From a checkpoint of a small image classifier: 24-pixel images, activation swiglu.
Rows from block 2, named by matrix and row number. Rows with one number belong to one neuron. Each number is 128 + 32 x the weight over its row's rms, rounded and kept within 0 to 255. All counts start at 0.
# gate: MLP gate (model.blocks.2.mlp.gate.weight, 768x384), inputs 0-127
# fc1: MLP up (model.blocks.2.mlp.fc1.weight, 768x384), inputs 0-127
# fc2: MLP down (model.blocks.2.mlp.fc2.weight, 384x768, transposed), outputs 0-127
gate.175 [138 146 123 100 170  85 162 133 112 129 146 145 191 114 124 122 122 101  87 129 193 141 129 118  97 138  79 108  91 112 100 150 132 176 116 166  81 110 148  94 127 154 151 102 130 141 143 104 106 186 150 156 203 195 100 131 159 118 138 142  90  89 147  94 154 120 189 142 141  73  66 133 148 100 160 213 136  75  94  89 157 135 140 128 212 138 131 105 140 135 108 168 115  87 120 135  65 149 102 164 119 101 186 158 173 157 138  88 109 115 122 114 119 140 197 194 147 144 120  93  91 185 128 166 148 132 126  84]
fc1.175 [ 80  99 131 136  62 126 111 179 133 172 111 159 113  92 157 109  98  85  95 116 160 152 139 157 157 158 137  94 145 125 138 125 153  50  82 151 148 101 164  76 108 142 100 169 115 128  92  92 126 160 115 157 108  54 144 133 191 180 148 169 109 123 154 117 150 125  93  60 122 119 109  93  84 151 135 131 115 152 134 127 114 144  88 110 148 151 103 180 100 181 115 126 135 166 130 112 212  87  23 125 108 182 143 141 101 150  87 103 147 204 125  90 101  91 174  76 154 133 154 157 117 134 120 148 149 140 124 123]
fc2.175 [181 125 136 136 178 120 102 123  79 138 120 139 124 165 123 177  75 176 132 121 186 148 100 175 144  67 153 134 125 128  86 109 134 134 129 190  61 115 110 112  95 149 124 141  52 192 167  96  94 124 136 198 125 147 156 128 147 104  75 129 125 134 135 198 137 104 121 122 139 140 163 154 174  99 148 125 165 116 131 121 183 135  98 139 174 134 153 113 222  88  66 162 137 143 149 115  73 150 114 145 141 130 114 105 157 149 204 169 136 124 117 170 107 124 214 109  87  86 169 143 141 151 105 180 117  91 105 112]
gate.176 [119 122 114 140 142 116 129 168 128  55 137  74 145  89 108 112  77 168 127  84 129 105 129 166 127  98 122 132 185 131 122  85 114  67 112 194 111 100 150 134 164  97 181 144 120 145 141 133 141 143 128 121 177 118 160  74 150  66 168 110  78 140 140 115 131 153 168 120 138 161 150  92 115 166 133 136 142 136  51  90  95 109 167  87  98 136 130 196  82 110 111 128 165 174 118 167 125 145 156 161 187 129 115 138 168 133 146 146 125 176 130 133 189  42 152 150 149 181 150 117 189 154  95 137 189 122 120 143]
fc1.176 [167 108 133 163 124 135  99 156  95 117  85 107  65 104 176  92 104  88 147 140 143 108  98 116 211 140 211 164 131 126 109  80 170 158 111  91 162 143 156 116 117 109  99 144  83  93 120 184 121 100 158 108 100 110  63 121 124 161  74 255 148 129 152 116 132 210 162 115 145  73 144 123 181 121 139  32 139  99 139 169 159 133 109 150  74 116 116 146 113 130  65 167 120 115 182  94 123 125 139 113 104 154 102 137 114 126 124 157 160 160 111 146  93 118 125 132 141 141 130 107 148 131 133 100 111 115  94 146]
fc2.176 [ 98 155 125  83 149 139 141 127  94 147 130 117 128 145 157 168  95 113 131 142 159 169 119 213 145 131 142 130 103 105 173 146  56 118 154 112 147 139 115 147 175 103 121 155 141 119 148 136  71 114  73 115 105 154 130 133 129 117 131 102 131 121 127 161 201 112 141 115 152 108 169 116 160  83  76 152 148  51 105 106 164 102 142 116  88  94 112 184 135 126  92 167  91 123 139 145 110 136  98 128 167 108 185  72 155  79 139  90  70 100 116 112 135 119 225 119 154 132 179 111  98 159 118 106 142  53  86 118]
gate.177 [149 158 119 161 111  79 102  94  78  53 154 124 149 108 133 158 178 116 129  70 134 136 183 165 129 126  98  81 176 115 157 127 118 125 140 111 150 128 140 111 100 165  99  96  85 108 126 157 171 146  93 116 100 163 156  49 154 141 134  97 123 132 120  88 132 100 140 118 123 161  81 172 144 145 117 163 183  98 109  46 155 147 159  92  95 112 115  86 149 193 149 128 150 139  66 136 116  93 138 141 170 109  68 167 134 124  70  87 112 131 144 123  90 127 145 139  71 120 204  95  72 156 129 166 116 143 136 201]
fc1.177 [120  92 183  97 126 116  58 134  96 114 160  68 150 101 118 169  95 176  94 122 188 161 165 196 142 158 104 150 160 137 175  83  61  73 104 178 124 119  95 157 124  92 113 107 180 107  87 124 140 103  84 128 100 141 103 185  63 109  96 186  90 152 187 103 144 108 132 137 167 136 116 144 130 109 125 116 115  84 198 174  91 131  92 137 128 144  30 175 144 138  89 110 143  83 134 131 162 149  90  92 111 124 106  82 160 153 188 121 178 106  89 161 145 131 142  89 110 124 157  98 155 169 142 138  92 149 144 145]
fc2.177 [ 81  99 110 144  42 130  55  97 109 100 125 107  93 177  63 137 184 118 139 170 129 153 105 148 141 138 146 142  90 147 151 147  96  91 122 143 154 115 161 150 166 137  87 127  84  72 147 104 158 127 190  86 109 122 109  47 131 156 130  80 140 137 108 146  99 152 128 148 150 108 171 125 112 121 150  83 151 127 202 109 108 102  67  37 146 146  79 118  88 108 139  80 114  90  74 113  88 149 126 168 120 125 163  91 103  58 110 177 101 103  99 165 107 134 119  96 105  79 165 194  82 120 143 214 105 147 111 157]
gate.178 [112  69 153 158 145 134 146 126 145 159 142 106 145  83 142 147  81 113  93  94 159 129  89 144 107 164 143  88 142 191 159 159 138 101 195 129 116 100 148 161  91 113 153 154 120 117 101 126 152 149 108 138 150 121 111  97 110  76 182 117 134 108 115 132 200 141 155 113 101 112 125 147  85 177 177 141 108 192 147 137 191 153 102 162 171 163 129 136  83 178 153 197 119 110 136  90 103 157  86  75  84 121  65 120 150 154 105 134  93 118 180 118 171  86 106 118 117 115 113 156  79 153 169 131 165  69 129  88]
fc1.178 [147  79 150  86  90  99 171 133 118 134 113 146 131 100 187 125 129 174 139 162 171 125 129 150 189 152 202 152 127 119 186 113 131 123 127 125 173  87 129 111 158 188 154 116 165 133  97 172 107 147 136 110 122 132 101 102 106 130 101 199 124 149 158 117 130 138 108 165  90 115 103 149  94 153 129  73 101 145 120 122 110 103 123 131 198  85  86  94 159 192 147 118 153  98 130  81  78 100 132 134  71  63  96 160  89 179 164  96 117 135 106 116 105 154 115 130 175 104 211 172 141 125 158 157 156 211  97 105]
fc2.178 [104 107 128 105 120 184 157 139 178 118 111 124 104 102 125 133 109 141  67 119 106  54 127  83 112 135 124 155 217 143 139 146 105 120 134 113  97 163  74 122 128  93 122 123  94 118 184 105  97 134 104 131 188 195  88  85 121 121 176 112 151 104  99  88 157 120 122 171 138 131 142 118 126 100 165 114 120 156 109 121  92  95  89 145 148  92 142  89 155 146 196 142 164 135 169  74 154  95 172  96 161 113 131 122 123 161 163 212 109  69 132 106 155  87 157 143 114 147 134 180 156 115  62 132 108  96 145 138]
gate.179 [206 163  70 158 100  65 151 141 131 135 128 148 147 122 177 149  92 139 108 162 123 100 112 193 116 157 118 109 136  71 170  88 139 115 167 134  70 164 195 117 123 131 143 161 131 129 139 116 120 115 121 151 168 124  45  95 118 165 150  98 165 137 109 128 121  99 142 109  69 113 190 139 134 148 102 127 100 143 129 155 100 167 137  84  85 103 130 165 125 145 122 142 127 183 185 108 133  85 124 128 138 150 100 199 143 172  62 127 136  92 177 107  37 135 109 128 172 167 201  77 133  73 139 156  90  83  90 131]
fc1.179 [142 130 123 115 117 120 170 182 112 108 172 170 111 185 108  77 126  90  91 111  74 120 112 145 128 197 139 146 100 114 103 118  87 148 155 151 125 145 101 134 142 122  93 107 123 123 130 177 161 113 142 147 171 119 102 127 145 127 171  25 140 110  65 116 192  68 129 143 184 109 110 145 169 164 102 111 180 102 105 150 143  82 160 119  81 101 130  56 123 119 188  83 140 124  72 133 145  71 119 102 165 132 154 154  97 107 105 148 130 175 136  99 106 135 107 144 141  94 199 113 134 158 176  83 140 112 165 133]
fc2.179 [ 99 117 102 126 181  56 170  47 197  88 120 172  76 101  39 177 140 104 147  89 149 180 148  52 132 165  94 175 113 170 106 144 157 132 103  82  94 149 150 108  97  88 158 120 136 170 132 160 106 121 211 157  94  61 168 168 145 120 108 191  99 105 174 131  93 118 155 125 185 141 134 153 180 143 169 138 106 154 145  97 154 159 144 122 133 144 162 105 178 149 128 157  68 107 121 144 109 131 139 101 133  78  89 125 159 137  87 143 137 120 113  86 164 102 124 106 152 126 151 173 158 120 141 162 134 138 139  87]
gate.180 [113  96 121 153 132  93 144 108 109 137 140 136 166  61 148 105 157 154  80 177 178 128 112 129 158 123 124 161 159 157 164 103 126 154  99 115 157 130  87 122 135 210 116 117 135 112 142  95 201 104 149  62 134 158  98 115 117 100 136 133 107  92 138 137 129 102 111  95  91 113 129 123  71 149 136 135 111 164  97 156  81 122 176 201 178 141 110  64  75 174 109  78 105 142 166 107  58 143  91 161 127 153 132 129  87 101  95 106 147  86 105 126  86 148 107 118 168  92  92  88  66 116 109 107 153 149 114 206]
fc1.180 [150 155  66 104 148 170 136  79 169 113 166 162 146  82 134 111 126 166 102  82 166 150 102 122  81  92 119 149 140 144 146 125 122 138  94 157  75 185 141 114 127 117 156 125  95 152 193 195 155 128 126 144 140  87 112 152  65 173 146 135 153 150 129 170 138 114 141  63 133 125 173  93 143 177  97 108 135  84 121  67 112 129 156 104 168 168  85 106 148 110 128 144 154  65  92  70 182 111 224 147 152 110 121 138 115  86  92 123  94 124 154 137 151 105  83 126 137 174  92 149 178 111 122 131 147 143 163 174]
fc2.180 [147 106 126 138 179 147 144  92 206 148 125 159 113 104  81 121 116 132 167 142 190 147 106  39 170 140 129 123 106  94 142 124 106 116 128 102  68 124 155 148 130 137 141 134 135 165 147 102  80 115  60  73 158 145 162 106  56 127 158 126 184 132 147 132 131 154 147 208 125 107 201 109 199 128 104 119 148 106 127  74 146 131  67  79 111 104  45 131  75 126  79 172 124 142 107 115 100 145 167 132 147 105 135 142 136 135  75 127 133 142 164  22 152 189 167  95 107 104 113 154 146 133 149  81 122 136 137 108]
gate.181 [126 143 139 106 116 109  83 187 139 154 118 133 169 105 115 142 132 117 136 128 131 160 138 174 124 166 143 146 165 121 160  83 147 150 127  95 213 135 116 188 118 150 139 169 123 151 133 171 153 106  91 199 121 112 119 166 123 114  78  65 128 115 145 139  79 198 103 137 152 201 134 135 139 144 118 164 194 123 143 128 103 134  80 119 174 123 112  85 107 166 131  94  87 132 170 213 125 148 130  97 162 138 108 169  86 116 124 149 106 168  99 147  85 120 136 165 108 186 131 121 170 129 139 174 166 151 142  86]
fc1.181 [150 190 149 140 185 149  91 192 157 109 112 163  59  88 138 155 121  85 126  74 134  94 138 130  87 152  89 136 164 200 161 168 104 132 141  65 115 169 100 179 184 124 137 161 147 156 160 154 135  84 138 132 119  86 148  81 136 122 131 121  98  77  82 142 146 166 126 100 109  88 159  97 130 167 123 176 141  91 214 148 154  81  95 112  94 127 229 125 148 150 170 151 137  98 129 112 136 146 125  69 113  98 142 131  71 128 101 120 151  88 123 142 174 144 140 174 176 183 120 154 147 164  99 123 134 115 161 160]
fc2.181 [ 91 134  92 112 174 147  46  90 134 115 127 176 100 131 152 140 136  84  89 111 172 140 125  99 101 145  88 131 129 118 111 179  76 115  65  40 173 119  67 134  80 131  71 123 134  80  53 132 100 121 147 150 108 122 140 138 156 115 122 135  48 150  93 145 167 131 128 106 105 119 147 152 101 135 130 133 156 137 119 179  91  82 144 104  83 132 115 146 150 133 128 133 141  91 158 124 130  65 125 130  23 138 121 144 112 102 126  85 128 110  94 175 138 106 175 134 119 150 134 155 119 145 131 142 140 201 135 125]
gate.182 [166 116 177 144 136 149 143 103 199  55 140 134  64 135 166  86 187 116  77  92 154 129  97  79 149 158  90 131 126 114 142 117 121 152 137 172 161 114 139  97 115 125 125 133 104  92 119  88 106 166  64 181 103 105 128 126  99 119  53 142 156 101 118 135 193 103 123 160  68 141 152 105  82 145 145 146 123 131 112 153 138 118  89 171 185 148  78  93  91 155  76 148 123 148  82 127 155 144  83 115 120 143 114 141  92 142 138 119 120 143 113 118 131 164 136 184  53 148 137 167 112 128 150 135 134 140 168  71]
fc1.182 [126 136  90 118 173 160 157 150 138 139  97 134  93 100 152 106 155 141  96 172  79 131 134 163 144 128 172 212 158 124 163  89 116  54  98 100 109 137 127 148 138 119 136 160 124 124 166 168 145 108  85 130  79 113 102 132  82 104 143 131 103 126 119 104  89 141 108 131 144 164 124  86  87 102 124 101 144 167 165 168 121  93 122 168 112  92 189 164  98 159 141 161 103 105 141 139 119 115 110 158 167 152 174 165  92 151  74  99  74 131 117 127 199 105 134 122  85 123 150 148 167 122 126 132 100 140 114 124]
fc2.182 [176 135 155 128 183 120  80 143 125  99 103  62 118 185 139 108 109 163 124  92 152 175 142 129 128 134 123 128  94 110  50 120 123 147 159  96 147 108 129  79  92 128 123 135 125 135  79  89 133 112 112 144 128  94 125 105  97  65 117 140 120 141 135 119 128 158 145 129 199 146 142  48 110 146 115 140 160  90  53 108 136 118 191 113 143 100 153 132 143 125  97 125  93 192 129 131 118 162 165  73 159 193  84 160  89  96  76 145 102 106 116 104 174  89 108 158 202 163 113 136 144 172  59  89  98 154 170 128]
gate.183 [ 73 197 142 122 106  68 153 130 116  95 120 163 110  82 131  93  92 128 104 160 142  64  77  49  92 168  74 145 114 116 204 143 148 143  79 121 114 139 163 166 111 147 184 114 110 103  87 145 116 154 162 183  83 109 145  38 132 143 112  43  87 151 130 125  95 180 109 126 126 162  95 164 133  90 150 106 139  44 147  84  95 176 120 156 119  84 163 130 166 112 112 106 125 123  65 155  81 142  41 123 102 112 125 172 126 196 124 167 129 120 135 142 109 148 137 159 147  88 156 126  51 140 118 168 179 116 132 165]
fc1.183 [157 179 162 111 143  64 163 124 119 116 118 162 124  86  97 109 202 115 125 130 105 113  76 144 103  95 101 114  81  95 175 114 134 133 147 141 148 147 151  65 142 149 122 126  91 132 135 143 123 125 161 140 158 123 120 120 134 143 130  84 130 128 163 120  69 126  87 145 137 164 111 137 156 109 177  81 118 112  90  83 115 104 109 183 151  47 151 148 129 106  83 186 128 117  99 119  69 175 148 152 146 175 131 140 110 176  89 135 115 181 158 121 129 200 128 149 148 170 151  85 118 129 145 149 156 179  47 156]
fc2.183 [129 129 135 135 111 151 136 155 171 108  82 111 178 122 144 138 110 159 125 115 118 105 132 177 125 192 106 144 103 104 103  86  78 141 140 158 113 201 100 125 101 128 143 133 107 121 162 198 209 164  42 108 166 129 107 103  93 114  71 120  94 190 141 140  92 136 150 127 197 110  53 162 108 164 133 155 138 112 113  70 140 130 182 186  90 140 120  84 163 156 135 119 121 144 114 152 138  89 129 103 144  90 110 192  88 116 149 107 144 131 146 140  95  60 139 230 140 129 206  93  95 154 121 127 127  83 177 119]
gate.184 [200 140 129 119 104 174 129 150 117 152 119 137 197 111 100 165 158 150  84 175 104 101 147  70 155 134 136 114 188 156 143 165 173 117 127 146 145  86  95 158 154 156  95 102 170 160 178 168 173 166 152 152 175 156  79 154  84 160 109 144 141 177 168 133 127 163 143 110 139 165 122 119  89  90 110 121 113 135 154 113 130 152 103 200 102 140  67 167  93 145  95  95 159 149 138 102 119 170 147 131 141  91  88  81 153  85 146 151 145 167 134 106  72 156 114  78 106 129 115 188 128  89 152  93 145 163 125 115]
fc1.184 [168  71 215  75  99 160 135 154 127 102 129 123 105 144  99 121 105 125 105 154 115  89 170 180 120 133 104  97 116 176 101  93 125 142 196 149  97  63  90 188 155 123 110 134 120 129 106 147 144  81 187 129  73  54 117  87 141 144 142 154 110 179 133 157 198 117 185 145 121  56 124 128 150 140  97 122 117 125 150 117 118  54 142 117 130 131 151 133 104 156 113 100 121 130 112  99  98 140 121 135 144 138  82 117  77 127 135  67 108  96  79 135  70 134 205  77 141 113 121 175 148 138  99 143  67 121 180  75]
fc2.184 [126  69 137 168  84 133 165 117 149 135  99 125 112 178 169 152 108 145  60  96 183 175 113 123 120  84  13 102 171 190 117 149 162 130 170 132  54 126 107  96 139 174 193 114  99 170 147 129 143  90 136 149  99 103  41 136 102 134 128 119  91 166 171 140 135  77 140 128 159 141 173 114  78 141 132 137 150 132 135  59 126 153 129 113  64  73 134 100 177 149  51 111 144 150 135 148 174 120 126 112 200 119 115  85 102 106 171 125 102 142  89  87 130 140 104  95 161 150 121 138 153  72 113 181 119  99 144 112]
gate.185 [138 114 128 100 116 136 136 175 151 100 148 182 115 103  97 141 159 164 177 152  79 108 123 125 164 119 138 120  97 142 135 108 127  84 135 143 117  96 139 171  76 100 162 111 132 169 166 127  99 179  76 115 176 164 138  96 121 147 137 152 176 154 130  95  91 175 165 138 123 167 130 108  91  99 127 185  59 136 120 152  77 117 162 132 108 133 162 141 116 109 164  86 133 139 146 158 127 129 158 130 134  78 122 122 150 169 110 138 130 142  70 125 141 105 136 112 155 101 141 110 163 154 104 153 189  88 133  84]
fc1.185 [121 102  89 137  84 154 144 168  75  59 172 137 176 128 104 105 233 115 108 108 135 182  89 136 144 172 144 107 179 158 153 113 108 135 128 132 154 160 143 153 151 147 182  85 113  68 151 138 141 108 208 137 115 161 111 174 131 109 119 177  87 121  96 129 123 140 156 115 138 124 137 182 130 163 109  89 135 132 152 161 166 146 189 124 118 113 111 121 142 141  95 106  75  84 109 102 135 131  97 137 123 108 146 174  98 163 172 150 122 102 123 145 188 133 115 154 205 172  95 114  94 130 124 156 117 136  66 121]
fc2.185 [ 75 168 120  60 150 144 127 143 118 170 143 153 101 147 158 154 102  83 123 115  72 116 110 134 136  93 100  90  63  99 179 156 121  94  76  90 159 139  70 110 122  37 197  94 135 138 126 135 125 111  82 170  99 173  59  92  58  66 120 150  96 147 118 143 165  98 109 171 102  95  89  86 187 149 144 138 142 127 170 139 163 164 144 185  94 110 137 117 190 146 160 105 165 123 129 148 139 101  71 118 119 125  81 144 119 173 153  98  79  88  77 149 134  88 149 139  97 121 104 142  73 120 152  88  92  64 122  98]
gate.186 [ 93 156 141 115 107 126 104 146  71 159 109 146 168 145 163  79 133 119 116 101 126 197 132 145 116  93  94 144 121 129  63 162 101 121 122 173 121  73 128 132 186 133 105 116 147  87  69 180  78 106 111 145  81 152 122 160 140 123 182 161 153 116 106 110 125 114 161 136 149 160 140 137 207 132  96 146 125 156 126 151 131  73 145  96  95 150  98 142 115 150 105 161 160 127  67 171 103  66 113 119 118 110 131 138 148 139  97  97 131  98 121 101 126 135 102  84 132 108 113 146 171 134  95 104 148  49 171 102]
fc1.186 [150  85 114 113 175  86 159 205 101 135 140 121 105 109  99 141  78 105  78 120  89 155 114 174  72 134 152 111 149  68 125 126 134 121 172 139 123 186 155 101 188  59 162 134 118 115  72  96 123 130 126 127 131 121 100 132 132 135  88  78 104 131  97 105 108 175 156 112 142 122 124 161  99 145 138 155 123 146  97 152  87 200 143 129 119 129 137 110 114  86 131 228 112 132  86 150 187 120 148 121 166 142 139  88 155 121  50 125  91 183  94 100 127 100 118 129  83 151 124 162  97 118 151  87 152  79 124 149]
fc2.186 [162 124 109  65 124  88 106 109 143 176 107 107 148  66  97 165 127 121  87 155  89 146 154  67 153 158 163 155 114 107 141 143  97  96 165  76 156  91 113  81 134 178 150 131  74 155 205 136 187 156 140 152 156 105 174 105 127 100  80 125 131 143 125 103  94 118 139 107  67 121  96 121 132  91 172 116 123 188  93  85 117 177 152 121 144 135 120 151   2  89 102 188  72  60  93 144 168 102 103 148  78 160 118 168 100 107 143  86  99 165 136 129 170 160 166 100  83 156  74 123 125 112 117  97 146  65  76 134]
gate.187 [ 78 171 119  56 142  80 129 192 137 155 138 146  77 109  66 138 129 129 143 143 114 137  93 113 121 113  77 123 120 166 149 179 123 141 191 175 101 102  86 147 159 120  75  85 152  87 105 189 149 123 165 130 138 158 155 172 154 161  70 126  81 172  69 113 134  90  76 135 104 156 107 129 145 109 108 147 113 101 162 144  97 116 157 150 152 130 128 124 104 133 137 144 111 148 138  86  22 155 161 113 135 171 172 122 134 138 134 185 106 119  59  92 140 144 105  48  31  63  92 110 152 105 100 104  83  95 158 155]
fc1.187 [178 165  93  94 113 148 142 103 161 136 114 119 184 144  83 176 113 168  97 171 120  39 127 190 121 119 154 153 122 144 162  95 160  80  76 140 172 124  97  71  72 160 177 138 153 114 159  91 143  89 121 117 104  72 119 161  56 143  88 129 152 141 126 193 162 133 144 116 130 125  51 154  78 103  44 132 160 164 132 142  87 141 115 182 122 123 154 117 109  76  83  70 110  99 138 175 127 149 195 127 123 135 149 141  92 109 149  83 138  97 186 136 119 110 121 140 107 142 144 145 127 106 149 160  98 123 112 101]
fc2.187 [154  99 151 117 140 158 134  76  51 168 126 101  79 178 153 153 120 168  92 143 137 174 104 146 146 116 135 161 116 100 127 109  80 182  96 197 127 113  92 127 153  40  83 133 150 143  73 134 156  71  63 105 105 127 121 182  96 184 117 151 128 115 145  80 135  94 131 142 147  93  46 113 183  62 124 140 146 187  88 171 175  67 153 155 140 104  74 114 145 192 111 166  83 126 127 139 108 114 144  78 161 114 157 114 133  99 123 132  86 124 152 137  81 122 120  98 123  98 107  65 126 100 138 131 120 101 132  83]
gate.188 [ 87 167 141  83 195 142 130  92  80 138  78 103 149 169 102 148 116 105 146 126 102 132 100 147  44  83 137 124 182 164 143  94 198  73 108 182 162 114 156  96 215 162 140  84 134 125 128 117 156 157 114 114 124  87  69 101 140  92 144 110 167 189 157 145  82 109  72  94 106 141 140 111 130 108  95 145 115 157 155 119  99 118 127 112 105 157 105 108 138 112 150  98 154 165  94  99 180 136 160 120 122 115 122 141 113 109 120  93 158 122  99 124 168 122 109 121 125 208 192 215  96 154 161 149 124 138 113 121]
fc1.188 [103 155 116 146 139 148 148 174 144 135 123 147 111 145 120 143 136 133  74  84 133 138 190  53 174 160  78 181  85  99 117 127 177 115 125 159  60 192  81 117  98  95  58 141 143 157 114  75  88 109 138 103 137 134  64  99 145 161  85 148 116 141  66 144 110 160 156 116 133 124 103  71 120 123 119  73 145 132 105 186 136 126 169  97  96 114  54 129 123 101 144  23 139 150 130 111  98 112 136 100 113 109 117 127 122 114 105 180  99 145  79  59  89  86  91 200  78 143  94 111 128 124 157 131 134 133 129  80]
fc2.188 [121 203 159 120 134 126 126 143 138  59  94 114 119 112 103 139 123 148 141 102 115 104 114 167  76  58 169 109  94 120 114 186 121  95 139 105 118  67  87 116 150 123 141 152 103 145 151 145 156 129  97 210  98 134  76 149  85 144  75 127 123 111  71 100 196 176 115 153 100  89 132 130 154 119  87  99 121 152  90 126 114 120 144 116 115 103 165 123  78 122 119  91 115 117  93 151 114 159 147 117 150 157 129 134  93 158 148 146 186 132 115 155 119 183 168 134  90 111 120  68 106 144 134 196 115 169  80 162]
gate.189 [167 104 151 153 173  99  76 133 185  77 146  84 110 121 108 177  82 109 127 134 129 110 121 143 106 123  94 122  92 174  94 120 130 141 105 158 223 117 136 106 145 138  85 177 119 139  79 114  87 107 122  81 108 106 160 130 136 136 139 196  93 128 116 104  78 126  94 139 150  93 127 144 148 146 112 104 114  96 112 122 177 107 158 187 116 204 115 151 153  95 122 136 147 166 120  89 141  90 117 142 145 156  94 119  94  98 117 146 134 138 117 154 131 150  90 189 191 156 130 137 145 124 113 109 151 155 103 138]
fc1.189 [105 149 114 175 160 169 129 102 126 158 140 105 131 108 137 172 152 138 134 163  92 153  94 143  96 163 114 112 144 146 133 116  55  89 116  52 114 135 112 138 112 196 151  98 147 113 125 167 141 167 166 151 108  99 127 100 134 117 143 167  71 143 139  98 109 142 136 147 127 157 151  80 133 109 186 154 115 103 187 110 131 240 112 171 103 176 126 143 188 153 127  75  94 102 137  96 189 154 143 135 115  97 113  89 129 136  74  82 100  90 141 127 155 135 121 105  98 119 125 207 199  82 132  62 133 134 152 107]
fc2.189 [121 120 135 140 147 163 102 127 166 170 104 106 121 112 116 135 126 126 136 109 102 130 139 150 153 147 159 153 132  84 153 163 138 135 174 162  94 173 148 129 145 129 115 125  79 144  96 168 160 172  97 162 105 121  97  89 156  73 131 183 131 140 113 154 107 114  98 132 145 133 117  69 120 102  93 123 139 150 147 150  84 128 150 115 102  87 108 107 118 164 147 124  92 101 105 171 133 155 110 164 167 134 201  77 124 147 117 134 134 159 113 104 144 162 107 101  93 133 186  79 152  73 127 150 104 104 129 176]
gate.190 [184 141 104 140 143 141 128 136 112 130  96  72 161 142 109  99  55 120 100 154 100 143 155 118 109 174 145 163 143 131 122 106 135 128 153 116 136 151 137 123 104 121 123 174 116 122 110  67 153  91  99 115 176  88 105 160 167 114  73  85 199 121 154 177 156 139 136 133  78 136 177 176 143 120 161 160 129 182 112 169 118 105  86 146 187 162 149  66 163 121 143 129 134 116 113 157 159 130 122  89 136 112 162  83 108 158 159 111 149 132 141 133 136 130 123 123 124 144 166 126 120  53 123 100  79 115  80  39]
fc1.190 [ 64 180 109 169 182 138 110 122 103 113 137 130 126 103 195 133 167 117 112 156 121 103 117 154 106 134 159 189  84 146  61 182 163 162 100 112 153 140 141  76 185 149 145 118 171 107 169 124 142 156 115 207 159 179 155 103 217 126  89 152 100 175 143 140 138 130  80 113 150 129 166  93 136 116  87 113 100 134 154 108 127  99  67  51  90 147 179 127 136  91 169 172  80 139 111 107  68 111 120  59  82 122 138 121 146 137 141 105 164 111 137 109 104  98 134 141 156 136 118  79 165 167 153 122 125 135 108 131]
fc2.190 [114 151 158 103 170 131 134 113  64 126 157 104 176 184 149 102 117 105 168 122  80 135 162  88 193 109 134 166 182  86 108 135 154 151 210  98  49 107 138 150  93 108 161 138 163 129  51 128 149 102 149 139 108 159 125 106 106 117  75  37 217 149 112 147  93 116 136  82 119 141 141 117 143 110 157 137 133 106  45 125 166 134 124 129 165 124  77 164 163 143 133 166 121 125 149 139 118 110 166 118 154 140 119 131 147 205  97 104 155  75 148  67 160 108 125 104 144 183 146 132 100 118 113  62 175 152 138 126]
gate.191 [ 92 146 118 108 129 168 173  75  83 167  97 135 197  90 108 170 169 159 172 188  82 168 143 128  79 111  94 129  89 148 155 159 100  77  71 149 155 152 110 105 130 128 141 117 107 158  90 153 142 171  90 151 110 148 103 120 113 136 129 129  48 164 127 103  96 148 182 159 125 100  93 197  85 143 115 135 163 147 166 138 138 191 109 146 176  81 137 156  91 118 128 152 129 106 117 109 117 134  80 103  85 134 135 171 155 122  89 200 128 124 107 156 158 162  92 144 132 145 120 129 101  75 122 144 130 163 112 124]
fc1.191 [128 163 156 139 118 159 127 111 168 135  91  58 107 123 117 139 121  96 119 166  83 101 145 202  98  74 118 122 142 133 134  83 142 125 137 138 121 150  98 105 138 149 167 117 177 137 195 128 156  93 139 173 117 123 104 162 169 146 125  91  46 111 158 127 100 133 133 162 138 171 146 151 157 131 134 127 131 119 119 129 154 221 115  87 173  91 122 131 131  85 101 158 130 103 110 121 114 105  50 129 108 156 100 137 107 190 144 126 114 107 171 155  57 153 185 130 151 171 112  78  68 108  87 159  85  80  91 109]
fc2.191 [141 125 121 197 144 117 157 136 126 122  84 116 111 128 127  58 249 190 170 147 100 137 121 126 107 108 159 132 146 146 104  67 141 108 110 156 110 124 217  56 141 137 124 146 170  60 111 110 145 199 189  75 155 158  86 140  98 103  65 118 182 152 123  95  83 173 115 124 149  81 167 143 110 158 149 145 130 103 165 111  45 101 150  62 148 168 163 140  98 150  97 119 142 115 113 151 127 156 136 105 163 118 133 144  70 112 153 149 187 110 106 130 109  99 179  59 122 104 119 145 136 153 105 143  97 156 135 147]
gate.192 [111 133 185 104 111 162 121 126 179 192 133 113 134 192 101 159  87 181 209 135 129 149 142 134  46 110  78  63 127 163  82 138 127 149 107 123  86 109 169 135  82 162 101 124  83 151 149 149  88  87 149 147 112 169 178 149 138  99 105 115 117 103 130 176 151 105 134  88  99  68 100 105 153 189 146 137 123 118  79 155  94  98 159  98 115 102  69 130  96 150 165 121 177 156 102  87  88 132  45 156 133 137  81 187  83 174 155 142  75 155 159 126 157 163 115 152 174 136  62 107 151 140  36 172 131 123  90 133]
fc1.192 [140 114 131 192 116 154 159 156 106 144  98 154 125 158  76 129  78 140  85 109 104 124 134 102 145 147  98 156 107 136 153  84 173 126 147 120 205 110 124  76 137 103 147 122 159 134 124  87 106 133 112 140 161  51  92 105 103  53 117 117 141 192 143 106 162 121 182 171 111 171 156 146 104 115 131 100  71 109  79 146  88  95 127 119 132 117  90 130 130  84 105  82 149  98 188  98 144  98 145 162  52 127 108 136 182  56 138 168 165 160 129 118 106 135  99 121 120 173  88 151 150 167 126 127 167 131  91 176]
fc2.192 [ 75 112 117 126 100 118  90 124 159 105  83 103 153 125 127  90 119 131 150 186 151  93 138 139 167 169 117  67 142 131 116 159 105 184 151 134  75  93 120 152 142  64 123  94 104  74 117  97 138  76 145 123 159 127 110 147 127 123 101  57 102 123  95  91 101 118 125  97 137 123 154 104 117 159 118 149 147 118 159 146 141  89 135 146 134 165 115  94 203 148  90 147  88 121 129  96  87 144 175  44 131 141 150 131 168 139 121 117 130 134 121 116  38 134  92  59 134  89 159 145  97 100 122 146 162 164 101 129]